From a checkpoint of a small image classifier.
Model: 3.91M parameters, arch convnext_v2.
Training: 10700 steps, batches of 256.
Data: trained on single toy objects rendered from many sides on busy backdrops, 203450 training examples, 13.5 epochs.
Rows from block 6 of a small image classifier, named by matrix and row number. Rows with one number belong to one neuron. Each number is 128 + 32 x the weight over its row's rms, rounded and kept within 0 to 255. All counts start at 0. Numbers have three digits each. After the name is the row's rms in percent of the matrix's.
After each neuron's rows are labels from the 100 images, of 14848, where the neuron reaches its highest value: "strongest on" is what is common among them. Only what is clearly more common there than usual is listed. The data: single toy objects rendered from many sides on busy backdrops.
# fc1: MLP up (model.blocks.6.mlp.fc1.weight, 768x128), inputs 0-127
# fc2: MLP down (model.blocks.6.mlp.fc2.weight, 128x768, transposed), outputs 0-127

fc1.219 154:091111119089088140098184197146123151088089100173145112122197099158110162118151121115142184155154093111121152117113129185133177119120115133194141125135126161066126134116178119076167123117136142140131054117079104224094147140162109142139143135161140155084160126153144120173178078163102136144115126093163084157158095055081167089144163090116109108105113125085072160131102123166077114107148
fc2.219 144:156121122088111131093048171211113113168122082131115105112141166117130104145062163079113075171071125165128128176170111124151091136081052143143120097111177101149134143150155147137156162094109075135104136133083081094150141184138147147118102073089163108114155177119171135121123131180133182061148068084147138134145086128099114123113108135150078082161140172121153118141147083163115136119177
strongest on: matte

fc1.717 086:130189135126083187162151134136199138106129123171142119144133137171130134137051133103065103115095064205100131115107136125184080108124107153117055145140142091124075104126089106129104107068153093062122121157132134154131159174102147109160149212134136150154117141188172150104138102112146100137127112140109132099136018130080120143178116152105137146157158142133167180147121127097136121108087
fc2.717 074:154120111104154106101157121126138063094089105098071110158223142084151104136140138133112186173137038166130140102090066126148076117120158122173062128146156148147188141147111112143095137170098148087127120168107150149150137135178207142112122147107099180119142086139112082141114111118123103083168168145126097177106135119128136118145097133110138108182121160084181096088077206124144146156129
strongest on: matte

fc1.19 153:094117146154156144131135136165086070161120075129103115068103168094148088161092134143164118132160150179161176158174104143072164105130166126081120043101129115083107082098055145121124136163134101092163114127099198109105121166096093133149125177152145139115107144172198101155123130047085135193139109116115126116163106149096136148121216142139133155125134187170119141120139141098083155139128
fc2.19 150:115084121181133216148158119170060135107117057136080130089093111121116207118165179104172150058112162160156157114090144166136121137127112149159103137099132131103119126100180127138123107140095106088110185052115048112101192102150133164128154115100147164081102106123120112055105180127156126120092094136155165143129101092159124095102109123128122086119164089127181119161119109135170112164128
strongest on: truck

fc1.630 074:182124154182168200079094073139077100066111152146134078087127123123136128160122143126148105103095143142142085121108184137136138115148210217103138159128129147079138141118122166166113148110137124105092087139135095126170131151083118111109150181124121196092097142104095149122124184134114136154104097086120100105151106156122148128085061148137169168087080168156094094173142136115120038124163
fc2.630 068:128099127158137072094150112098149152081126127121109136126112102087132156081158127124158165126116135179173087141146163189117101103155069141196130152113188094103106071103198171166080195154165119104058131071092057123146108113095080164149139121119194105104151097098099098086166169163126171072124140108157146118141134130089151108121145132134158102127186131120118170147151131085144120151186
strongest on: barrel

fc1.262 107:130151099161104080132096154118096103109154130096148091152205176173124173142174113141089147064095145133068173144104143158134142113167131164114136155143122106109131131173197193136126098104094101149149087126132131115202144138095160115107190137109157076119135076110122101142111096144218101094093130082064086176119099136162151112165101122075147111149120099133153120074114151137056100170131
fc2.262 110:138179094177132144125174132172080134130066077126178119103087145104108145134145192138149076149154116110133149110128089099140142150155095137160094108125136065139134106116135100140210160082167178224128185130129151130123105107092106107113117077080165129155141123131164145124178128119152134171051090140082171152134169183116156143148165133187166141128157142108104119143139050162150093159114
strongest on: matte

fc1.165 058:106095106168060144077064111088118098134112154128111082141120097111126119168127175144161175148121064155140131119176132111156189116194174173181087119104157148137113077089135155166116105161133170096173126153117120088133142148131104132059162116097053145112182153152077234129099171138130144087096116150114124148149168119123122120143087136157129094112152111138083093100164189122097127106127
fc2.165 058:130123145118153142080092141163119146148109146081121097172099142111119143127121127079117151112108117158090085114120136101129076111139105197105101148146112163162080086119088127139056127174175082107104076093154165168169130113098016176135158155118111064118104091095145061056159148184169099171096115118169137087142152091107109159108133100127096116109094109126112106151198072118126119124140
strongest on: from above; metallic

fc1.521 135:103141189084127140202108098174123116168184119148113124101156134113122101134059094166152133082174087133056142108143147130086158126089099091123165128129162149099108167128160063153132106126153150120091121119129107206160128140136144092132137157100137137132126129189167081140167154173167112093116125109142105102193111065061135076127089132147110095123165125146071096090109155141061092069159
fc2.521 121:146093125126134115153091166169122167118145095146069152109133077058163130142100166148088114137081137139108085146092167114120096152094109184149130098113130110088143127116138161092134139157064111133125170153144091086224159098153193143095140068169164163135167135172129112134108077154126177121097179027138159137079097156141142128128116173134095122166150160159068111105124095150169103146105
strongest on: matte

fc1.498 103:132102113195150101127181117132152159156132097094130162122101108111130086102090140127140078134126148108160183133156120134072142067149175110147077113130161071113195149054110105099089113144088106144166120106113169103127140134120074167153156177119149124185128110155125092152164064071098136143135086173045122109147120157119196143139179139181127141072153098114166175131125172110084122148082
fc2.498 108:105137084153107205141079147222083108142127077202067091097080097141121176155099105143127067150170144142125135156077154104149115115116089116156099109171118155100081047178143166136081108113133115111143128101108149194110083120092145141177139159167108148169091148104117100142099163158134094102097123125080169120125105129113129095104102143090107131123163165126134088057127108129166085132128
strongest on: truck; car

fc1.419 119:104137102133040103117184177160126111143156117125176183120135143130103108105098159135128137109148154044147178157102138114083056157156055120134041107146193182099133116124163139113140134069093143120149122138162110127108138099144130123081148127099148117164155099162176131134128043089129134136068147141098116150122133140103198132119167122134106164157129149169156068129143083071158108094145
fc2.419 133:073129129139227133137087118122117117065085153144125113097161143138139198098177064105171117139182138180103134170128141145127116161143186137133110078147156134058072096108100123094158142068109122119110089126100137135114121146097174125128102136069135081095072195110098087133060099125158104108132116110103183109149125081112170127107088159124154091100175145138105108148168189154144131105133
strongest on: truck

fc1.537 086:138137114176142132103090158069111153134092118108139126103160126125131086123106059138095124101150190144120093111135172091162162172145208148116148181104136107120205153220127137120111076161158140129112080133160097109109129112131144132146130143096134183162157163168175120165133084122079101114103128052123135094140073107051137093116138091153104105147119130166137153127109128115134187127028
fc2.537 086:113198123113120144164132149159176132090093143137182116218111114094097104151166166139123127151180154134136145124163111174187064155158091119143143171136155126139145086095153147143180146160110161125162138152120195132161168123135139180110140182153137125085103098108116072148147110076146202107105115131107149074161122125125153095103082111145073087080162060097170147142162128061089133098140
strongest on: from above